Weights of a small image classifier: 195000 training examples.
Rows from block 9 of a small image classifier, named by matrix and row number. Each number is 200 + 20 x the weight over its row's rms, rounded and kept within 0 to 999. All counts start at 0.
After each channel's rows are labels from the 100 images, of 14976, where the channel reaches its highest value: "responds to" is what is common among them; "place" is the part of the image that holds the peak. Only what is clearly more common there than usual is listed. The data: rendered solids tumbling over patterned floors. In brackets: how many of the 100.
# c30: last pointwise conv (model.blocks.9.c3.0.weight, 208x208x1x1), inputs 156-207

c30.47,180,198,205,184,202,177,255,259,217,205,185,209,185,192,247,160,170,209,224,217,201,230,244,232,223,197,208,211,187,208,172,177,220,183,167,205,190,226,195,198,203,193,192,208,203,188,227,182,170,209,197,213
responds to: light from the left (100)
place: bottom right (71); middle right (29)

c30.73,205,226,187,219,182,247,206,166,178,211,230,205,217,179,196,235,209,192,245,173,210,177,206,199,193,210,206,172,181,228,225,231,213,199,192,188,192,204,202,205,227,176,188,181,164,200,183,192,218,200,218,146
responds to: light from the right (100); count: one (72)
place: centre (32); middle right (30)

c30.83,157,176,191,211,172,201,184,187,209,161,221,207,208,233,179,212,235,199,177,182,221,224,174,223,164,200,190,193,225,248,212,217,172,188,220,200,208,196,217,191,182,208,204,211,191,191,190,219,176,230,217,193
responds to: light from behind the camera (79)
place: bottom right (70)

c30.2,168,198,210,202,202,221,199,193,215,198,197,237,190,148,215,131,210,216,187,190,231,235,171,198,187,232,190,202,188,206,231,178,220,222,234,234,196,200,205,214,196,230,236,198,225,208,225,208,201,212,227,192
responds to: light from behind the camera (78)
place: middle right (49)

c30.88,189,201,212,229,232,183,203,195,212,201,216,178,194,177,187,230,199,192,209,210,221,189,201,196,201,203,204,153,183,158,190,204,169,208,196,246,189,207,223,188,165,184,205,205,240,198,185,191,201,172,201,176
responds to: light from behind the camera (95)
place: bottom right (43)

c30.79,187,194,223,197,199,191,232,213,207,210,214,241,190,216,231,175,195,214,213,215,218,175,201,212,217,219,169,216,175,174,182,213,173,242,183,218,203,198,202,192,187,202,208,198,205,200,192,195,205,214,225,158
responds to: light from the left (50); sphere (29)
place: centre (48)

c30.134,191,209,223,229,214,176,189,167,213,209,216,205,210,206,171,250,162,193,200,180,167,222,178,175,208,195,176,168,176,190,201,214,179,174,209,245,203,193,186,224,211,180,192,194,197,168,186,195,162,199,242,223
responds to: light from the right (94)
place: middle left (63)

c30.16,202,200,191,188,197,236,230,232,205,238,191,181,181,189,231,216,211,210,197,220,196,198,196,189,213,202,183,216,194,256,185,187,195,137,185,214,194,235,183,230,189,193,228,205,170,177,221,183,205,185,164,163
responds to: light from behind the scene (75)
place: bottom left (72)

c30.144,173,221,173,214,180,173,202,206,210,198,171,182,225,243,211,212,222,201,202,204,194,182,198,197,198,193,197,178,232,239,182,222,185,201,179,192,218,167,221,169,192,208,210,219,195,235,210,211,253,207,242,174
responds to: dodecahedron (27)
place: centre (84)

c30.62,200,235,192,214,187,142,189,159,152,197,212,209,185,213,189,199,204,200,176,168,197,231,193,219,165,205,208,169,227,202,182,199,128,192,226,189,181,199,197,198,184,223,199,170,183,179,203,192,204,174,200,214
responds to: light from behind the scene (89)
place: centre (46)

c30.82,190,203,235,199,176,213,236,227,204,240,207,232,169,175,207,220,189,194,220,259,193,219,209,217,177,211,171,208,211,207,212,192,209,174,196,191,181,204,151,237,208,199,175,193,187,179,232,200,216,198,174,180
responds to: light from behind the scene (64)
place: bottom left (37); middle right (27)

c30.45,171,194,218,188,193,200,156,146,185,202,194,179,221,202,194,217,208,178,214,205,173,177,174,187,172,217,183,231,167,191,207,199,175,175,210,215,166,171,194,195,189,188,182,174,205,191,234,199,158,185,183,180
responds to: light from behind the scene (74)
place: bottom left (39); middle left (32)

c30.10,199,212,194,184,208,191,192,199,219,242,171,201,231,186,214,214,229,221,201,183,196,196,180,204,196,179,173,243,182,194,213,224,211,200,196,195,179,176,196,209,193,204,229,177,219,222,202,212,160,166,203,251
responds to: light from the right (99)
place: bottom left (42); bottom centre (27)

c30.58,201,203,203,209,208,193,190,209,204,180,229,197,190,201,204,206,210,167,232,176,172,209,193,205,145,236,213,194,219,183,224,190,191,188,188,199,213,218,182,191,185,213,186,173,185,192,212,200,206,179,171,216
responds to: light from behind the scene (98)
place: middle right (30); top centre (27)

c30.102,208,188,201,171,201,234,213,212,230,190,201,186,172,186,238,170,215,196,224,187,206,216,232,199,195,194,183,178,206,195,203,203,197,203,184,174,208,201,163,191,217,211,219,211,210,195,200,216,206,198,203,189
responds to: light from the left (91)
place: centre (36); middle right (28)

c30.121,198,226,173,223,216,196,202,176,226,235,184,197,191,207,215,197,163,185,180,242,215,203,199,170,198,189,197,215,194,256,229,209,214,215,205,224,208,218,216,244,198,210,160,194,236,211,211,211,198,189,191,197
responds to: light from behind the scene (99)
place: middle left (45); bottom left (40)

c30.89,183,161,197,186,203,182,250,235,208,217,218,226,214,182,241,225,212,188,212,177,182,173,197,208,224,206,207,193,196,218,204,176,162,185,179,215,220,204,207,173,187,174,171,216,217,200,224,222,205,240,220,183
responds to: light from the left (52)
place: middle left (28)

c30.203,198,190,177,212,171,220,189,230,208,189,197,173,187,171,209,197,228,203,161,196,196,229,193,159,227,199,198,178,207,178,216,225,197,177,235,193,231,202,188,173,195,209,206,164,205,201,180,194,235,191,177,196
responds to: light from the right (64)
place: bottom right (41); centre (40)

c30.182,195,209,204,226,206,168,190,206,208,200,210,212,205,229,213,232,224,206,220,181,217,195,193,237,178,193,260,176,172,188,209,239,173,220,227,217,241,201,230,184,220,202,200,207,214,191,214,205,160,223,227,203
responds to: light from the left (87)
place: centre (83)

c30.41,169,211,167,205,224,161,191,196,226,224,203,194,236,184,169,208,251,175,251,153,201,188,208,188,201,206,192,197,189,196,210,223,205,198,190,206,165,189,209,184,246,200,210,192,180,173,199,211,205,212,191,191
responds to: light from the right (98); count: one (59)
place: middle left (37); centre (33)

c30.142,168,235,169,191,186,204,216,227,230,213,195,199,183,214,168,190,194,177,224,175,224,244,203,174,214,214,220,217,189,196,249,181,193,191,214,211,223,194,154,204,213,209,174,174,238,225,218,180,202,179,165,173
responds to: light from behind the camera (85)
place: centre (63)

c30.187,212,196,210,181,177,191,196,236,216,193,196,207,191,226,210,196,204,181,206,193,206,191,196,197,229,211,178,174,203,215,212,163,221,210,195,203,176,183,218,173,170,211,184,173,227,236,209,255,223,197,219,198
responds to: light from the left (87); sphere (25)
place: centre (97)

c30.84,192,213,151,181,221,213,240,186,257,191,177,255,200,247,194,181,246,223,228,203,221,202,198,202,217,214,216,211,186,193,189,211,214,193,192,201,219,203,241,233,208,192,210,224,180,189,175,204,209,201,202,185
responds to: light from the left (93)
place: centre (63)

c30.104,192,218,236,204,211,176,223,161,195,167,202,207,202,195,193,225,172,228,217,193,157,162,198,179,223,216,179,214,182,185,180,223,221,236,197,181,176,228,179,192,199,174,174,176,180,170,192,176,198,197,247,181
responds to: light from the right (100)
place: centre (57); middle left (31)

c30.105,177,204,174,180,180,223,241,181,209,242,178,210,208,223,217,213,204,203,225,200,179,195,192,214,190,195,230,214,179,183,194,192,198,224,241,226,206,174,223,135,200,190,203,170,216,196,206,198,184,208,211,184
responds to: light from the left (92)
place: centre (77)

c30.179,193,192,222,185,210,172,214,209,206,190,215,184,235,221,190,184,186,230,216,176,215,188,191,207,224,192,239,229,219,175,215,234,158,227,228,148,203,211,193,174,194,188,199,195,196,211,183,164,210,217,154,178
responds to: count: one (56); light from the left (54)
place: middle right (52)

c30.29,206,188,237,176,227,186,210,231,198,209,215,245,196,173,239,192,185,200,175,200,196,208,219,201,218,193,172,203,175,197,180,169,201,147,184,187,179,205,182,176,194,192,185,188,200,200,189,221,169,206,212,221
responds to: light from the left (67); count: one (57)
place: middle right (33); bottom right (31)

c30.70,183,194,205,215,207,222,251,197,206,198,169,227,237,225,195,177,182,204,183,175,211,169,202,184,208,184,198,158,231,189,197,186,178,205,166,192,215,175,192,193,208,166,203,204,221,177,221,237,189,224,213,200
responds to: light from behind the camera (53)
place: middle left (47)

c30.59,195,182,201,203,204,187,199,224,213,188,172,199,199,198,195,236,205,224,177,194,207,196,194,211,215,214,183,179,180,197,186,172,207,191,182,215,205,229,181,206,232,190,186,246,175,204,175,225,196,222,276,215
responds to: light from the left (93)
place: middle right (45)

c30.186,232,185,204,205,221,230,169,185,207,212,195,191,191,236,181,201,200,209,217,207,190,189,226,240,205,213,232,167,222,191,169,184,234,210,249,178,178,209,231,234,209,190,196,211,178,223,200,223,172,206,206,202
responds to: light from behind the scene (99)
place: centre (34)

c30.31,201,183,165,180,209,197,212,151,202,250,189,188,214,180,197,191,207,196,222,197,226,186,193,219,207,198,190,190,184,222,177,200,193,208,204,222,214,181,227,233,193,236,210,188,217,191,192,203,177,199,178,160
responds to: light from behind the scene (100)
place: centre (33); bottom centre (32)